config.toml
arch = "quartznet"
model = "multi-label audio tagger"
dataset = "short pieces for a synthesised band: melody, chords, bass and drums"
train_examples = 26041
gain_aug_db = 6
n_mels = 64
hop_length = 160
input = "log_mel"
spec_augment = false
win_length = 512
norm = "batchnorm"
hidden_act = "relu"
depths = [4, 9, 4]
kernel_size = 11
stem = "single"
widths = [192, 240, 288]
num_labels = 45
mixing = "mixup"
init = "kaiming_normal"
residual_init = "zero_last"
optimizer = "normuon"
muon_scale = "match_rms_adamw"
learning_rate = 0.0018
momentum = 0.85
nesterov = false
orthogonalizer = "newton_schulz_5"
adamw_lr_other_params = 0.0027
max_grad_norm = 5.0
gradient_centralization = true
max_steps = 9400
batch_size = 384
epochs = 138.6
lr_schedule = "cosine"
final_lr_fraction = 0.05
warmup_steps = 940
weight_decay = 0.1
adamw_weight_decay_other_params = 0
Rows from block 4 of a small multi-label audio tagger, named by matrix and row number. Rows with one number belong to one channel. Each number is 200 + 40 x the weight over its row's rms, rounded and kept within 0 to 999. All counts start at 0.
Before each channel's rows are labels from the 100 clips, of 14848, where the channel reaches its highest value: "strongest on" is what is common among them. Only what is clearly more common there than usual is listed. The data: short pieces for a synthesised band: melody, chords, bass and drums.
# convs1: first pointwise conv (model.blocks.4.convs.1.weight, 240x192x1), inputs 0-191
# convs3: second pointwise conv (model.blocks.4.convs.3.weight, 240x240x1, transposed), outputs 0-119

strongest on: horn-like
convs1.227,219,180,145,202,240,203,213,186,252,233,203,152,204,245,218,251,183,218,212,214,206,205,228,284,231,209,238,209,117,129,158,240,186,205,214,203,196,158,224,243,206,159,160,210,233,248,241,169,264,198,140,206,163,147,186,173,228,245,247,193,239,176,175,242,162,170,171,204,200,233,166,120,160,156,148,280,196,200,98,203,168,170,227,189,184,194,172,162,171,213,176,259,217,205,171,162,155,246,242,205,34,172,211,167,262,126,183,217,213,262,222,167,145,187,214,259,239,195,183,179,154,176,152,193,187,195,124,130,190,275,225,140,208,272,198,140,173,167,191,250,213,141,97,213,238,211,154,174,160,134,161,207,242,160,195,184,266,199,219,282,231,169,179,187,212,205,192,241,270,244,184,187,156,221,234,224,237,194,208,175,253,226,215,171,128,196,238,186,262,217,262,241
convs3.227,207,189,261,157,198,222,155,191,295,240,168,213,150,243,164,238,168,149,176,170,210,188,187,229,221,211,255,232,204,251,180,161,261,211,200,165,219,260,236,248,205,188,181,171,183,177,201,193,222,154,203,220,244,202,210,123,230,229,183,149,223,152,195,198,192,243,246,219,191,215,219,188,273,129,175,209,301,174,201,224,210,187,221,205,174,221,168,251,168,150,211,168,232,194,234,232,139,237,187,179,285,153,304,204,197,268,228,183,168,301,154,167,259,194,203,241,181,216,221,240

strongest on: organ-like
convs1.236,163,193,169,163,150,189,222,147,224,244,226,176,227,224,268,229,144,173,233,248,190,214,266,243,197,218,192,156,244,125,254,149,251,188,169,126,213,193,234,218,182,215,157,184,247,123,178,165,175,194,229,240,213,132,253,204,255,239,203,201,250,171,155,126,230,200,252,187,156,256,174,167,205,225,201,255,202,197,207,226,153,227,214,187,210,196,86,236,175,167,207,202,166,256,132,200,192,184,265,173,188,242,262,257,233,210,199,260,220,154,172,258,204,150,267,216,147,206,196,172,183,226,225,227,235,179,240,201,203,210,224,216,273,160,207,233,256,251,240,271,303,180,207,183,274,169,249,210,224,130,232,233,191,253,202,150,154,260,208,285,218,177,206,191,159,183,237,178,213,263,255,179,206,322,217,229,207,165,182,212,209,124,164,241,193,220,189,142,193,181,305,216
convs3.236,182,234,239,178,199,176,273,180,227,113,233,267,201,223,139,175,233,200,200,220,223,228,124,168,178,124,236,194,178,182,195,222,159,195,150,205,150,175,227,239,206,178,224,209,198,197,245,181,138,259,159,149,208,268,208,222,177,177,193,191,155,241,186,238,262,140,160,196,219,219,133,210,186,160,281,174,211,162,170,190,283,141,170,207,260,230,182,208,184,224,167,177,198,146,126,151,158,250,179,246,178,217,269,160,222,172,186,260,225,278,163,230,159,197,212,153,217,226,281,156

strongest on: rimshot
convs1.188,214,166,270,214,257,220,243,263,184,159,186,209,239,195,171,257,207,246,244,242,136,277,221,243,165,206,180,178,289,225,187,213,213,169,170,244,239,199,202,200,221,226,266,226,209,220,179,132,171,158,233,215,225,230,137,150,185,187,244,189,196,243,129,120,183,162,213,263,278,162,182,183,208,219,275,198,182,179,192,241,179,261,266,131,218,176,192,266,194,124,260,219,174,149,237,138,171,172,126,196,206,240,235,158,198,181,244,155,217,176,140,156,271,221,250,223,254,211,243,225,137,150,184,185,259,188,195,251,102,190,164,149,225,245,180,142,176,127,240,220,137,192,193,246,129,176,183,120,238,202,209,285,285,202,212,174,201,222,161,161,237,163,228,125,245,279,236,165,228,207,210,210,221,150,189,193,188,159,180,178,206,246,204,244,162,192,221,207,214,198,195,230
convs3.188,167,192,209,162,205,192,262,205,283,174,150,152,210,212,276,157,169,234,181,234,126,177,242,139,185,200,212,169,257,150,231,175,217,224,243,156,128,243,155,195,208,203,170,206,167,218,201,236,143,195,230,146,217,173,186,226,229,169,141,228,178,217,184,120,199,203,250,157,166,211,207,258,167,242,191,241,164,189,171,195,147,157,219,199,225,180,128,208,285,213,195,181,172,263,141,261,245,219,216,175,248,166,229,154,176,143,254,190,251,242,216,218,155,218,253,176,165,202,252,239

strongest on: string section-like; melody instrument: string section-like; rimshot
convs1.44,223,165,241,86,188,180,163,183,280,155,247,200,195,268,87,279,156,204,205,164,164,182,149,201,221,215,185,192,176,138,145,296,203,173,218,209,221,233,265,213,271,196,226,203,200,138,218,190,235,204,227,238,158,275,122,148,245,156,145,239,262,220,201,250,227,182,180,210,171,200,252,172,162,210,229,286,194,227,204,224,170,187,187,242,163,161,206,178,203,209,207,141,191,218,189,176,203,222,189,202,292,202,126,223,216,184,232,216,218,141,221,243,196,218,204,198,260,263,197,202,207,187,206,157,106,293,196,149,210,203,168,222,175,180,164,77,245,192,261,266,249,229,126,178,179,152,220,207,138,186,236,178,188,238,224,187,210,154,200,149,144,191,266,222,226,174,222,224,247,263,250,154,188,203,165,191,226,188,213,161,233,251,198,233,200,143,205,187,161,142,152,213
convs3.44,261,239,211,222,234,242,167,277,291,235,220,201,184,270,219,254,240,187,211,277,213,209,120,183,215,262,151,264,258,177,210,226,216,238,224,152,195,158,210,206,164,161,219,171,190,205,288,225,279,207,253,199,203,197,178,166,171,215,132,241,240,105,212,167,117,180,239,183,126,248,187,159,210,227,192,149,240,194,290,206,243,224,244,172,170,175,191,156,140,225,220,213,197,192,197,173,255,236,227,236,224,141,250,240,235,248,188,218,180,172,239,183,177,197,221,233,168,285,195,214

strongest on: vibraphone-like
convs1.3,271,160,158,193,215,195,223,161,175,191,185,218,174,232,151,275,207,277,130,256,225,175,254,181,196,195,169,179,171,171,143,160,224,200,220,295,168,88,236,218,210,202,192,225,281,140,216,243,265,275,253,168,167,134,215,159,176,166,198,208,243,268,263,165,227,229,264,244,221,295,214,227,208,170,233,176,215,196,191,174,205,209,221,190,207,240,179,324,244,185,164,203,177,240,222,175,213,204,183,226,151,219,214,202,198,173,235,218,215,178,185,225,261,169,206,184,165,172,189,164,93,214,203,176,177,83,192,225,206,187,199,208,194,161,211,228,169,193,152,139,260,211,165,201,132,175,202,112,191,137,231,162,134,201,154,220,258,228,236,187,245,214,141,216,241,210,248,193,271,169,207,262,252,204,161,251,233,177,152,151,227,172,264,173,249,216,204,206,279,186,163,206
convs3.3,153,176,198,166,213,220,207,167,186,183,138,198,170,234,157,183,183,179,177,192,249,240,141,232,245,259,170,247,170,299,243,178,174,180,185,154,159,183,247,229,241,231,251,208,133,256,189,151,200,190,208,123,200,238,194,130,202,196,143,202,221,214,206,197,224,91,174,190,202,244,251,244,190,248,168,178,164,255,225,170,248,198,174,196,164,189,210,152,179,227,141,198,197,250,216,108,212,241,193,175,202,225,293,227,192,197,204,238,172,234,264,175,192,176,188,176,207,228,191,207

strongest on: square lead; melody instrument: square lead
convs1.154,212,261,171,137,200,190,176,233,184,177,186,230,225,194,205,235,326,278,156,202,235,204,202,160,256,257,217,194,222,153,149,185,238,209,211,226,229,259,102,221,198,239,205,221,276,200,202,202,189,191,197,184,204,195,225,206,214,216,184,263,214,216,194,198,179,145,243,233,170,188,152,251,186,178,257,201,179,146,135,156,202,227,226,165,261,190,268,216,221,268,237,191,181,184,257,207,240,293,253,205,216,172,152,193,111,204,193,207,229,189,139,163,233,172,167,203,190,175,181,157,203,169,178,235,248,237,191,211,205,182,198,229,233,192,250,350,0,165,149,165,209,248,182,205,222,178,207,105,141,192,182,214,244,215,173,186,224,141,187,258,157,195,197,200,205,211,228,204,235,230,301,167,221,192,223,191,216,199,212,215,203,191,195,219,216,183,219,269,132,201,163,211
convs3.154,242,176,232,172,253,232,209,311,268,182,191,161,228,267,164,201,181,218,153,241,204,148,204,216,177,232,317,202,154,194,256,257,207,146,256,196,164,180,199,273,160,325,119,204,189,193,163,241,194,276,147,203,208,166,236,138,95,205,122,164,228,193,192,234,228,149,177,170,177,215,194,147,213,210,186,263,237,182,211,192,211,180,197,191,248,172,178,202,206,187,225,212,207,196,218,221,171,215,233,176,207,276,207,233,178,178,150,203,241,157,220,238,199,174,249,210,252,175,183,219

strongest on: organ-like
convs1.190,163,224,199,166,148,205,212,230,200,177,152,293,231,302,216,144,230,213,232,160,178,170,206,181,181,222,150,217,328,200,218,230,218,183,166,152,183,183,208,221,237,206,232,182,128,184,212,183,171,179,224,254,189,171,203,250,272,232,216,242,122,183,198,234,177,210,162,228,120,172,198,160,222,118,257,223,180,229,158,146,213,221,123,196,182,187,193,159,195,57,206,173,209,167,229,193,174,278,291,195,229,201,200,178,236,181,150,173,221,193,246,203,219,220,180,296,149,177,207,231,243,229,205,262,179,266,236,202,170,207,133,184,209,237,223,242,167,189,219,202,165,130,227,284,191,110,239,232,177,176,235,165,166,219,163,252,197,195,263,272,267,238,207,196,244,243,255,187,190,212,175,165,190,176,145,254,132,219,185,201,219,220,221,210,200,196,250,184,267,177,168,283
convs3.190,163,232,204,180,247,205,303,228,138,285,203,192,256,161,199,186,140,200,197,186,300,211,207,185,209,161,222,239,223,173,126,150,167,127,227,245,249,258,161,256,221,233,232,195,218,227,187,266,104,224,192,227,265,221,238,216,218,177,209,254,213,166,182,196,194,151,176,153,242,220,224,224,233,184,251,237,173,250,177,235,230,189,199,150,179,229,122,190,198,151,250,205,269,227,88,206,128,224,278,189,198,215,186,230,187,219,241,215,220,181,225,228,194,209,176,193,210,203,168,170

strongest on: marimba-like
convs1.30,222,208,139,212,214,198,257,229,183,214,251,110,222,196,146,228,186,196,187,227,211,179,180,183,225,227,206,160,153,173,266,180,202,191,194,172,145,262,245,244,215,243,240,218,248,196,241,221,207,261,228,186,219,197,205,177,215,130,147,243,185,121,219,107,199,223,160,134,243,177,254,198,163,125,252,144,168,202,270,228,247,169,190,209,185,132,220,209,238,247,187,199,235,242,270,239,253,164,148,200,202,212,244,229,248,160,159,184,188,174,247,198,158,112,210,198,232,114,280,188,179,225,220,172,240,202,204,168,232,218,192,173,237,103,107,276,233,195,311,172,240,170,140,180,136,189,158,179,156,177,179,168,259,263,202,201,137,154,192,130,255,174,206,219,210,181,229,226,153,161,219,214,254,141,240,238,232,212,209,169,232,166,179,148,268,191,245,245,144,193,159,186
convs3.30,184,179,105,250,131,184,99,223,221,152,216,175,152,199,251,174,225,209,245,182,186,193,223,195,202,184,245,203,225,186,234,245,210,231,184,207,200,177,242,240,202,139,153,196,114,139,192,187,245,125,192,278,230,175,152,120,225,265,157,270,140,135,196,154,171,254,163,168,190,216,161,212,232,138,280,186,148,229,149,189,211,198,174,198,174,240,199,227,173,190,222,126,237,239,242,170,182,209,220,208,175,228,141,156,119,218,270,186,206,175,180,168,180,210,261,152,236,281,220,261

strongest on: organ-like
convs1.238,127,193,219,149,137,287,120,287,229,210,243,208,171,230,215,173,199,263,167,208,190,195,242,223,185,183,233,285,216,249,190,247,252,177,157,199,214,215,181,162,178,293,212,176,286,162,179,199,159,181,205,156,181,200,230,276,213,221,257,180,219,161,187,162,172,197,244,186,172,173,155,239,188,239,229,187,286,242,215,185,187,215,262,161,240,173,230,243,137,164,200,261,144,247,166,147,167,235,120,130,206,248,163,191,229,218,194,233,158,160,209,205,198,170,218,299,228,195,207,175,149,160,150,252,192,284,184,178,218,227,183,217,227,195,203,203,185,185,249,178,189,131,214,206,182,254,237,158,167,284,198,211,187,133,231,217,247,188,201,250,281,148,245,216,154,216,101,174,100,246,232,223,184,201,173,183,228,166,194,152,159,142,155,160,240,209,200,141,163,149,224,174
convs3.238,186,264,199,130,239,213,185,214,234,133,223,217,147,207,150,133,100,188,202,182,181,284,270,168,209,191,197,199,152,152,258,204,244,137,234,220,156,220,212,244,206,193,278,239,184,160,163,256,183,184,200,211,179,245,188,140,276,198,168,222,245,231,228,272,133,230,231,212,260,110,147,230,211,233,171,180,230,169,256,195,183,176,240,234,170,244,252,174,258,214,192,194,201,196,234,164,150,249,204,204,268,225,202,208,121,105,219,160,251,212,292,249,183,270,259,201,214,174,220,228

strongest on: vibraphone-like; square lead
convs1.213,196,210,226,227,198,229,242,234,186,229,280,161,261,93,166,215,260,233,224,163,217,242,201,125,120,248,225,203,149,179,235,265,222,154,202,143,225,183,168,194,121,201,201,189,288,190,207,193,208,174,165,298,227,173,182,142,155,167,155,273,145,220,226,206,290,223,210,177,197,198,273,250,174,212,213,198,185,187,266,174,159,174,149,182,235,234,155,242,197,174,248,172,165,260,193,185,201,208,188,155,195,231,107,185,244,157,249,222,180,185,182,226,157,155,154,158,203,168,206,171,218,189,227,190,147,239,216,101,160,205,161,267,262,203,236,188,223,252,184,237,178,181,150,217,220,197,183,102,148,237,237,176,99,219,277,247,170,188,275,203,173,209,183,236,173,266,216,231,222,224,163,165,233,235,146,196,210,153,245,229,227,267,264,222,225,252,188,231,236,216,188,184
convs3.213,212,239,188,187,180,152,212,158,246,207,123,220,194,240,214,227,152,195,230,219,177,239,129,212,146,192,168,153,204,105,208,126,247,218,221,196,205,240,165,179,278,224,181,172,114,172,212,278,194,245,223,205,234,208,236,207,233,193,219,183,161,228,152,197,184,178,175,187,192,196,221,127,215,225,98,190,237,236,157,166,230,144,163,153,201,198,190,121,117,205,230,180,189,295,183,201,175,284,170,312,247,210,251,173,199,247,214,268,277,211,180,159,155,205,169,189,236,229,125,236

strongest on: rimshot
convs1.218,197,154,248,344,168,172,216,188,129,192,180,265,190,198,188,282,157,169,221,215,220,230,216,245,180,155,221,235,125,130,163,230,164,168,172,214,262,216,197,199,237,199,180,176,271,209,191,161,203,230,143,241,112,150,180,179,292,237,225,177,258,202,228,270,180,172,234,228,204,159,162,149,250,240,194,166,233,185,182,237,180,215,219,163,224,229,195,200,213,72,232,227,200,150,173,212,250,132,247,201,236,173,300,193,183,236,226,212,192,222,217,148,192,208,237,178,174,175,148,187,228,217,159,198,220,243,218,223,213,286,204,169,196,246,195,174,179,198,161,213,248,116,147,184,235,290,154,144,194,139,291,221,193,200,218,178,210,262,225,209,207,313,200,195,234,277,211,158,213,222,175,262,207,140,189,222,226,191,210,205,185,176,269,149,232,229,224,178,204,240,176,209
convs3.218,187,224,269,185,203,229,218,224,228,138,159,226,283,176,198,225,191,153,217,187,236,233,183,213,235,158,190,201,254,184,261,196,218,211,199,130,233,192,146,219,275,204,199,247,202,238,260,233,197,196,188,180,192,180,104,230,261,261,230,174,230,144,171,138,137,179,184,160,205,168,182,181,255,215,254,237,134,95,139,208,196,169,230,199,181,159,161,176,212,236,131,232,249,97,235,261,215,185,196,282,217,154,161,177,268,251,164,125,183,208,187,196,229,188,189,206,141,121,152,183

strongest on: rimshot
convs1.52,209,268,240,165,186,217,223,216,143,218,114,177,225,218,216,148,206,209,193,226,242,163,182,279,205,268,207,252,229,116,174,233,90,206,173,258,153,194,266,207,186,156,165,254,201,258,134,202,210,194,139,145,162,174,122,227,252,226,241,144,199,172,190,118,188,233,129,218,189,269,201,177,238,159,182,192,219,222,252,230,146,223,219,228,176,222,239,180,191,136,167,271,140,173,266,186,279,198,243,176,200,152,128,169,182,184,187,231,146,163,232,179,204,168,238,145,245,193,163,189,188,190,272,241,158,185,181,140,264,199,184,138,244,114,238,201,226,235,228,237,145,217,208,207,219,246,210,171,169,167,155,218,265,130,156,187,181,174,212,203,192,190,232,227,164,269,212,200,235,162,177,231,145,263,218,246,181,240,267,200,219,239,248,187,181,198,266,207,175,136,235,141
convs3.52,235,188,148,213,213,216,251,260,185,194,206,186,219,179,76,169,207,173,191,180,201,230,140,174,187,222,216,202,194,252,217,211,150,155,165,202,171,180,179,248,224,137,195,223,209,224,140,150,183,175,205,117,167,111,205,224,143,258,229,236,201,152,134,252,220,231,240,258,241,193,198,160,263,214,215,142,182,245,169,246,231,222,181,235,173,196,244,262,249,232,159,211,214,190,221,283,150,212,240,220,144,128,160,129,152,243,258,227,173,200,176,204,187,256,173,207,246,145,230,194

strongest on: vibraphone-like; melody instrument: vibraphone-like; marimba-like
convs1.9,157,155,216,165,245,229,195,178,162,218,131,195,217,130,164,212,180,191,166,154,181,154,205,103,204,174,219,207,271,224,196,305,178,202,217,247,245,227,203,177,257,187,193,251,156,202,182,211,221,143,162,221,147,169,240,172,208,228,219,179,152,228,184,313,165,232,211,129,233,193,132,170,229,229,151,257,160,169,224,158,252,219,206,260,180,108,224,166,219,225,258,207,202,115,187,228,219,251,267,224,193,230,178,169,194,252,172,199,187,120,181,203,189,239,206,203,151,116,197,143,133,193,186,202,197,184,221,219,190,276,139,172,206,177,232,210,237,148,275,187,162,177,211,254,151,195,193,151,235,184,228,190,178,297,235,145,169,253,160,173,220,244,224,211,203,144,171,207,268,177,130,188,198,212,175,202,216,310,207,237,214,169,163,243,257,321,178,198,198,170,214,197
convs3.9,290,230,135,189,185,179,197,158,269,180,165,197,246,141,157,180,251,110,236,233,168,138,249,179,197,203,188,147,155,154,262,145,230,191,193,217,204,213,226,148,169,175,229,228,258,223,204,177,159,246,205,148,174,217,212,235,216,197,230,270,224,197,235,146,149,168,191,228,177,253,164,109,127,186,223,202,285,210,128,196,197,245,199,187,182,147,306,174,184,193,178,233,278,262,155,246,165,206,257,242,199,183,201,280,137,209,227,218,222,184,230,272,256,132,197,206,191,176,191,175

strongest on: shaker
convs1.58,160,242,176,224,155,128,204,272,138,268,191,164,167,234,199,192,145,232,149,217,236,152,219,232,235,147,184,259,180,212,211,174,243,230,242,290,215,225,278,194,190,210,274,210,256,212,177,186,149,136,165,208,279,137,175,159,213,215,210,160,192,249,170,199,150,139,180,275,133,216,187,185,234,114,175,163,197,205,277,137,173,159,184,145,221,267,191,198,182,219,135,174,253,234,146,234,179,155,210,169,178,238,247,166,234,235,149,136,113,291,264,224,252,180,250,197,167,273,208,180,192,148,225,200,176,202,274,207,190,186,184,206,185,227,139,158,204,203,200,175,184,220,202,223,193,187,194,230,249,221,116,217,128,160,231,197,182,181,267,107,240,228,238,170,209,177,222,151,254,179,193,178,191,219,235,141,175,183,141,211,221,185,225,191,205,151,236,219,270,153,235,156
convs3.58,211,205,211,165,117,205,226,230,251,235,208,212,183,217,135,163,187,120,121,254,197,228,172,265,255,194,169,174,209,186,195,131,212,184,185,223,170,187,227,231,176,275,191,232,145,235,141,179,205,154,249,223,194,156,214,241,164,178,231,171,193,149,186,171,174,219,192,198,163,201,165,198,135,187,201,163,237,138,164,201,195,153,231,187,209,277,191,214,201,219,205,225,148,212,159,192,213,256,158,94,225,242,282,248,186,118,209,222,268,240,225,230,266,275,189,247,259,189,221,193

strongest on: square lead
convs1.211,189,246,206,185,255,200,239,196,142,173,187,208,222,236,145,291,145,197,226,229,197,193,189,142,164,236,206,210,173,212,141,121,200,254,205,294,149,176,219,150,293,187,191,209,77,186,191,179,205,187,255,215,215,170,201,208,261,214,199,187,223,239,223,198,161,215,226,226,190,162,232,242,217,165,146,199,276,155,155,292,194,200,231,199,192,178,215,172,199,154,176,176,210,285,95,212,208,233,189,227,207,136,222,206,190,207,150,217,212,212,263,222,233,274,183,146,230,178,311,235,180,242,156,250,205,189,215,226,213,173,174,126,182,182,208,285,301,152,193,194,233,229,145,217,139,207,212,183,182,208,266,159,196,254,137,228,134,233,239,160,216,165,314,191,217,272,273,225,184,169,167,220,195,244,187,176,251,203,229,238,192,215,146,241,226,197,232,203,164,215,224,241
convs3.211,153,214,170,177,213,192,219,189,137,208,233,253,158,172,202,170,196,127,240,176,205,204,208,165,187,171,116,217,199,230,203,184,188,103,223,208,202,199,191,180,178,151,196,213,166,192,198,212,221,90,231,142,218,209,260,243,137,207,189,201,126,137,159,214,186,266,151,223,203,196,184,145,184,188,129,214,196,218,142,196,185,206,266,217,230,224,246,146,117,153,183,173,231,198,149,144,119,224,184,201,176,148,127,268,275,272,163,146,231,220,140,210,209,193,117,137,277,176,190,208

strongest on: rimshot
convs1.8,192,201,210,208,185,179,145,204,151,266,201,207,156,155,109,172,157,157,223,257,167,136,229,153,214,213,201,205,99,161,170,266,186,182,208,239,123,206,217,211,143,203,200,205,200,209,220,249,207,237,200,178,181,223,168,230,203,158,253,197,221,202,164,221,276,228,247,230,192,284,239,181,161,219,186,193,196,223,236,202,210,189,162,196,230,259,245,246,217,192,156,177,191,156,221,135,181,188,209,202,267,193,176,204,176,132,188,146,194,199,186,181,262,125,220,234,124,198,228,295,215,130,258,285,191,171,201,221,167,195,146,171,200,237,324,172,121,145,178,203,239,151,220,211,201,238,182,207,234,201,190,177,116,197,162,97,178,218,210,199,120,219,242,187,238,233,192,194,222,150,129,202,142,213,252,267,225,132,228,159,158,176,201,205,157,195,165,194,273,287,279,163
convs3.8,195,219,161,130,222,195,158,185,266,176,202,162,197,207,265,128,246,242,251,198,172,172,176,200,162,195,206,170,128,244,218,181,110,189,297,144,209,206,192,289,196,170,276,143,112,145,196,215,223,184,237,121,219,232,215,256,233,197,290,210,202,241,223,201,149,174,202,226,186,202,198,204,186,177,221,168,274,213,293,227,109,220,109,215,186,145,220,191,267,163,213,163,224,270,203,206,197,234,150,217,234,186,198,196,212,195,204,241,201,197,155,194,197,152,146,171,103,211,186,159

strongest on: drum pattern: four on the floor
convs1.231,230,213,228,134,174,281,247,176,284,210,197,279,298,172,198,149,183,255,239,209,136,258,194,241,127,159,146,190,201,191,178,193,240,170,166,239,223,189,266,241,231,269,195,233,180,180,199,190,205,180,184,172,166,171,180,237,234,212,183,176,194,238,170,159,213,209,138,205,143,215,262,158,212,276,162,159,162,342,195,209,189,235,185,166,186,289,177,181,135,293,230,188,196,242,205,213,167,187,218,217,253,217,179,141,190,182,254,224,222,207,180,201,195,168,227,235,186,156,207,174,219,234,267,231,238,142,179,197,214,160,226,232,198,164,151,177,231,251,271,241,123,191,310,175,228,219,215,172,230,205,158,196,124,229,195,203,248,187,95,168,266,126,166,230,173,149,213,205,179,236,211,170,184,174,179,257,168,226,158,150,187,246,207,200,226,154,228,173,148,179,264,191
convs3.231,203,207,170,237,241,207,231,160,221,238,219,185,226,277,185,184,182,179,195,191,134,207,152,159,237,188,220,194,226,216,221,232,142,244,154,172,210,185,184,246,172,188,259,244,186,255,223,188,130,174,202,232,169,189,179,227,176,252,227,196,195,215,150,279,266,200,200,146,196,247,184,216,188,206,248,188,180,188,148,260,211,166,247,207,272,161,208,174,242,224,221,214,199,163,147,246,210,252,247,171,316,281,194,141,251,186,237,231,208,230,193,163,184,228,191,163,199,123,238,253

strongest on: marimba-like; vibraphone-like
convs1.147,161,221,248,163,229,216,163,193,277,142,232,96,231,222,246,216,128,215,214,219,254,124,181,231,191,186,232,173,183,263,173,183,226,227,213,187,165,266,171,134,230,168,204,263,197,168,228,183,203,171,198,197,223,149,204,206,173,193,162,198,253,239,215,212,263,296,206,233,148,210,241,164,272,200,176,199,178,152,204,152,188,183,197,296,147,230,253,226,236,117,178,229,193,210,140,170,209,215,264,239,147,205,281,240,138,206,124,196,160,116,253,240,215,248,205,206,187,142,141,274,144,176,160,236,196,189,183,220,212,260,246,180,213,170,259,184,262,206,197,192,171,185,274,204,129,129,126,209,163,174,241,177,211,152,217,163,196,198,134,212,144,196,141,202,164,204,168,298,148,162,154,220,186,183,203,222,222,242,188,199,234,181,208,232,140,224,203,200,248,251,166,136
convs3.147,218,112,148,173,266,202,194,254,167,250,159,215,229,257,139,164,262,214,288,217,274,221,167,222,178,186,176,113,173,169,214,188,213,275,194,229,244,234,207,154,162,189,239,205,182,217,195,300,228,205,170,181,159,121,216,273,179,159,208,180,162,196,203,214,185,171,240,171,225,242,248,129,229,182,214,123,225,193,177,243,224,249,150,153,163,174,201,206,174,230,238,133,149,196,209,319,198,233,172,203,223,184,155,101,137,175,210,143,215,145,247,183,121,176,266,176,179,255,197,265

strongest on: shaker; muffled (low-pass)
convs1.59,201,226,282,149,209,137,258,180,138,232,210,223,219,208,163,192,192,174,229,200,189,239,180,163,254,230,282,201,176,194,176,221,303,163,206,227,207,211,247,231,176,137,164,243,170,166,230,223,153,225,203,259,221,206,139,176,184,124,219,228,208,152,242,178,231,189,192,192,161,191,290,177,181,209,162,194,202,144,137,204,202,226,232,265,239,226,183,250,172,186,154,201,147,236,160,194,197,208,185,277,229,178,143,174,182,209,173,115,151,223,194,209,275,182,307,222,212,246,106,140,222,106,262,208,194,263,205,202,231,179,118,184,216,239,167,143,248,192,163,246,210,213,102,134,154,191,232,207,224,206,156,173,264,156,198,168,229,229,170,225,262,246,141,213,204,259,221,104,180,184,233,216,150,206,231,220,167,232,148,112,200,233,167,152,192,188,199,219,229,159,211,157
convs3.59,168,229,255,222,185,274,203,180,223,166,148,211,221,167,200,134,229,219,303,170,220,242,197,202,113,156,185,231,205,201,183,264,193,230,183,173,182,214,270,219,202,262,167,168,250,256,186,243,141,194,217,149,189,259,276,148,211,169,234,205,233,203,189,241,153,221,236,286,161,187,216,178,187,163,251,188,237,206,217,193,141,188,183,127,246,178,168,258,195,221,210,313,133,239,184,185,214,150,189,182,257,242,266,236,196,205,176,236,173,212,169,148,244,235,112,210,173,187,209,179

strongest on: vibraphone-like; melody instrument: vibraphone-like
convs1.232,191,234,165,225,232,165,200,246,180,167,243,176,193,178,156,173,237,201,201,207,172,243,169,192,240,174,186,189,175,238,194,92,200,183,196,218,168,160,305,186,187,273,178,107,188,213,74,207,192,213,240,252,211,192,170,196,195,179,173,238,201,143,210,246,243,202,209,207,104,262,172,291,139,203,276,156,229,261,244,178,175,138,230,150,236,220,169,174,219,227,204,228,177,180,184,225,160,196,144,184,145,184,195,221,194,162,198,240,223,306,208,206,272,251,194,179,288,235,168,134,171,253,211,197,177,200,191,226,190,162,241,171,168,173,179,197,134,232,117,239,262,208,241,170,214,146,227,187,147,190,199,177,166,149,199,113,253,263,281,204,163,172,239,206,223,224,259,144,219,210,246,293,205,194,208,196,158,150,134,173,161,198,191,205,239,175,249,184,196,178,166,134
convs3.232,154,151,246,226,237,182,249,238,184,191,155,234,223,196,226,214,181,147,178,194,240,171,220,146,169,154,198,172,186,220,250,180,172,123,269,247,245,248,176,255,175,264,205,246,230,218,232,231,250,157,183,207,214,190,229,278,198,196,181,172,161,175,193,207,280,193,87,187,236,204,158,228,206,236,246,216,146,254,210,261,241,168,168,188,138,219,206,157,205,184,280,170,181,157,99,124,228,187,186,137,207,194,229,219,193,188,215,171,205,221,176,272,231,160,151,225,221,185,235,268